Rows from block 4 of a small multi-label audio tagger, named by matrix and row number. Each number is 128 + 24 x the weight over its row's rms, rounded and kept within 0 to 255. All counts start at 0.
After each channel's rows are labels from the 100 clips, of 14848, where the channel reaches its highest value: "responds to" is what is common among them. Only what is clearly more common there than usual is listed. The data: synthesised sound scenes: up to three everyday sounds over a background. In brackets: how many of the 100.
# conv: width-3 conv, dilation 3 (model.blocks.4.conv.weight, 256x256x3, each kernel summed), inputs 172-255

conv.33 [162 150 142 139 144 140 145  75 130 138 120 134 126 139 126 129 175 125  97 145 144  82 142 138 147 125 158 134  99 143 160 150 159 107 104 125 126 135  89 150  67 173 123 108 116 156  99 164 109 122 140 135 110  81  95 135 117 121 161 150 114 137 106 145 123 109 162 141 125 106 101 146 157 133 162 126 114 124 128 105 163  98 147 102]
responds to: knocking (62); background: none (49); first sound: knocking (30)

conv.20 [ 47 155 126  80 138 115 162 156 111 151 123 130  88 116 101 121 124 135 154 117 162 120 124 120 143 125 118 126 136 150 109 171 101 139  92 129 134 146 114 117 144 189 140 116 141  95 143 110 131 117 120 132 150 149 131 164 132 130 124 148 188  99 100 183 103  84 122 142 136  91 115 107  87 157 154 119 107 137 129 110 107 120 147 107]
responds to: applause (34); car horn (28)

conv.117 [175  77 137  95 135 135 167 134  98 107 100  76 102 110 110  73 168 147  73 139 130 104 132 136 152 107 120 127 116 147 114 129  95  86 103 115 151 141 172 147 156 145 102 156 112 134  98  72 167 132 117 137 102 129 119 115 131 101 111 151 143 140 143 140 129 130 107 134 126 188 145 111 150 115  97 113 132 111 159 137 142 120 131 124]
responds to: thunder (26)

conv.22 [148  92 174 138 138 101 140 102 138  98 104 122 135 127 146 149 172 156 135 142 104 139 141 140  96 125 151 137 106 102 139 134 136 128 108 129 121  96 149 103 100 100 170 116 174 117 126  93 165 121 145 164 118 108 129 136 132  95 131 138 107 107 125 150  95 136 132 165 143  98  89 143  75 160 140  84 144 138 121 112 144 135 167 167]
responds to: laser zap (51); first sound: laser zap (32)

conv.227 [187 145 118 126 149 147 118 135 164 152  76  97 132 153 107 156  86 140 140 146  89 180 125 112 116  72 124 174 150 122 158  95 118 132 177 161 113 116 171 148  86 161  83 104 108 126 119 127 113 107 123 152 129 121 124 104 145 104 147 111 110 129 139 138 130 145 112 111 139 126 162 111 111 161  72  93 134 101 149 159 142 138 130 136]
responds to: clock ticking (100)

conv.187 [ 88 118 112 123 110 133 104 143  93  80 117 133 160 151 133 150 115 131  81 144 145 133 138 129 128 142 142 109 135 137 116 127 115  97  84 136 132 131 147 130 122 137 128 170 124 102 134 120 101 121 155  71  68  87 152 144 147  82 122 129 152 126 136 141 131  94 101 107 145 117 151 130 141 157 101 124 154 130 137 109 139 143 122 128]
responds to: hammering (57); background: none (56); siren (38); first sound: hammering (33)

conv.59 [ 92 120  91 137 123 116 123 127 115 114 136  97 159 127 124 110 134  78 115  91 165  98 149 160 135 157 108 124 108 128 159 159 113  94 128 137 110 145 125  85 130 158  98 102 109 137 148 116 108 127  89  99 141 141 106 154 156 168  94  78 132 119 120 115 137 135 121 111 125 132 137  98 168  99  93 155 127 150 144 102  81 146 138 102]
responds to: hammering (80); background: none (60); first sound: hammering (55)

conv.229 [119 124 138 140 122 165 119 140 128 136 108 163 117 160 120 132 155 192 129 203 117 116 119 100 128 179 144 167 122 136 140 119 111  94 173 165 119 153 139  85 113 136 122 175 126 119  94 150  86 125  97  61 157 174 136 137 115 113 130 155 121 104 166 131 143 161 159 141  98 159 154  72 114 139 153 148 122 150 138 127 105 120  88 142]
responds to: hammering (53); door slam (40)

conv.45 [ 99 114 128  70 138 148 147 188 120 131  93 132  89 178 110 144 108 185  96 153 138 157 160 143 172 116 149  99 122 152 126 136 119  83  65  99 166 111 115 110 126 113 135 126 129 119 141 154 151 142  90 118 103 141 135 157 113  83 101 148 173 126  92 152 124 123 199 122 144 120 114  84 133 133 141 133 137 102 120 112 203 135 111 122]
responds to: applause (72)

conv.141 [ 68  93 134  98 181 129 143 132 123 149 108 126 175 118 134 112  87 102 141 145 123 129 151 111 147 126 114 141 134 140  99 107  97 148 103  99 100 131  86 125  96 121 126 107  99 116 117  89 106  75  72 102 122 107  81 164  93 161 168 132 116 133 159 108 146 130 126  84 115 127  98 128 119 149 111 132 135 108 102 155 100 131 133 137]
responds to: knocking (31)

conv.61 [167 133 113 120 143 154 112 137 135 113 140 143 143 103 125 143 144 122 133 131 158 143 125 143 160 210 119 136 143 147 101 120 115 157 111 154 154 123  95 173 123 165 134 139 115 181 102 142 153  95 125  99 139 155 101 125  97  98 143  94 120 144 128 133  69 154 127 161 135 109 121  99 132 146 113 104 109 152 117 137 141 151 126 124]
responds to: laser zap (52); fly buzzing (45)

conv.216 [123  74 114 131 150  91 126 149 113  93 128 142  89 139 146 113 113 134 109 143 133 132 146 131  72 126 128 105 144 175 132 163 166  94 123 110 129 123  82 196 112  77 144 163 149 101 128 161 143 127  85 148 124 153 158  83 109 129 161 160 146 118 106  94 123 136 176 154 114 130 144 139 148 138 145 136 128 102 120 140 172 132 124 105]
responds to: applause (45); muffled (low-pass) (34)

conv.213 [157 166 128 119 137 113 162 146 140 151 131  89 150 162  93 149 129  98 106 114 109 133 160 139 141 121 126 104  80 103 144 107  68  77 116 112 181 127 111  96 115 169 126 117 108 200 149 162 101 131 120 129 110 151 129 124  89  63 155 124 126 118  99 162 128 156 155 131 102 166 145 103 171 109 140 139 162  97 116 132 105 117 116 150]
responds to: knocking (82); background: none (55); first sound: knocking (45)

conv.9 [158 112 135 110 157 134 121 101 154 145 116 170  93 113  79 126  73 124 115 134  91  99 114 145 131 136 169 121 101 112 164 123 160 115 129  80 106 113 118 138 144 127 132 157 167 141  95 163 153 119  79 111 130 141 163 101 203  51 111 129 158 116 161 123 134 140 110 150 128  91 127 120 113 121 144 129 154 153 129  94 154 197 143 137]
responds to: laser zap (47); first sound: laser zap (29)

conv.31 [ 91 128  94 155 141 119  93 121 159 129 120 139 127 141 130  92 123 172 115 125 109 180 155 144 136 166 131 140 149 123 113 155  81 150 120  82  83 123 123 171 153 182 116 119 134 146 118 109 131 131 168 135 110 164  67 156 146 165 135 126 101 120 101 136 102 125 128 133 126 119 125 145  83  60 109  96 124 121 123 102 108 125 167 148]
responds to: clock ticking (50)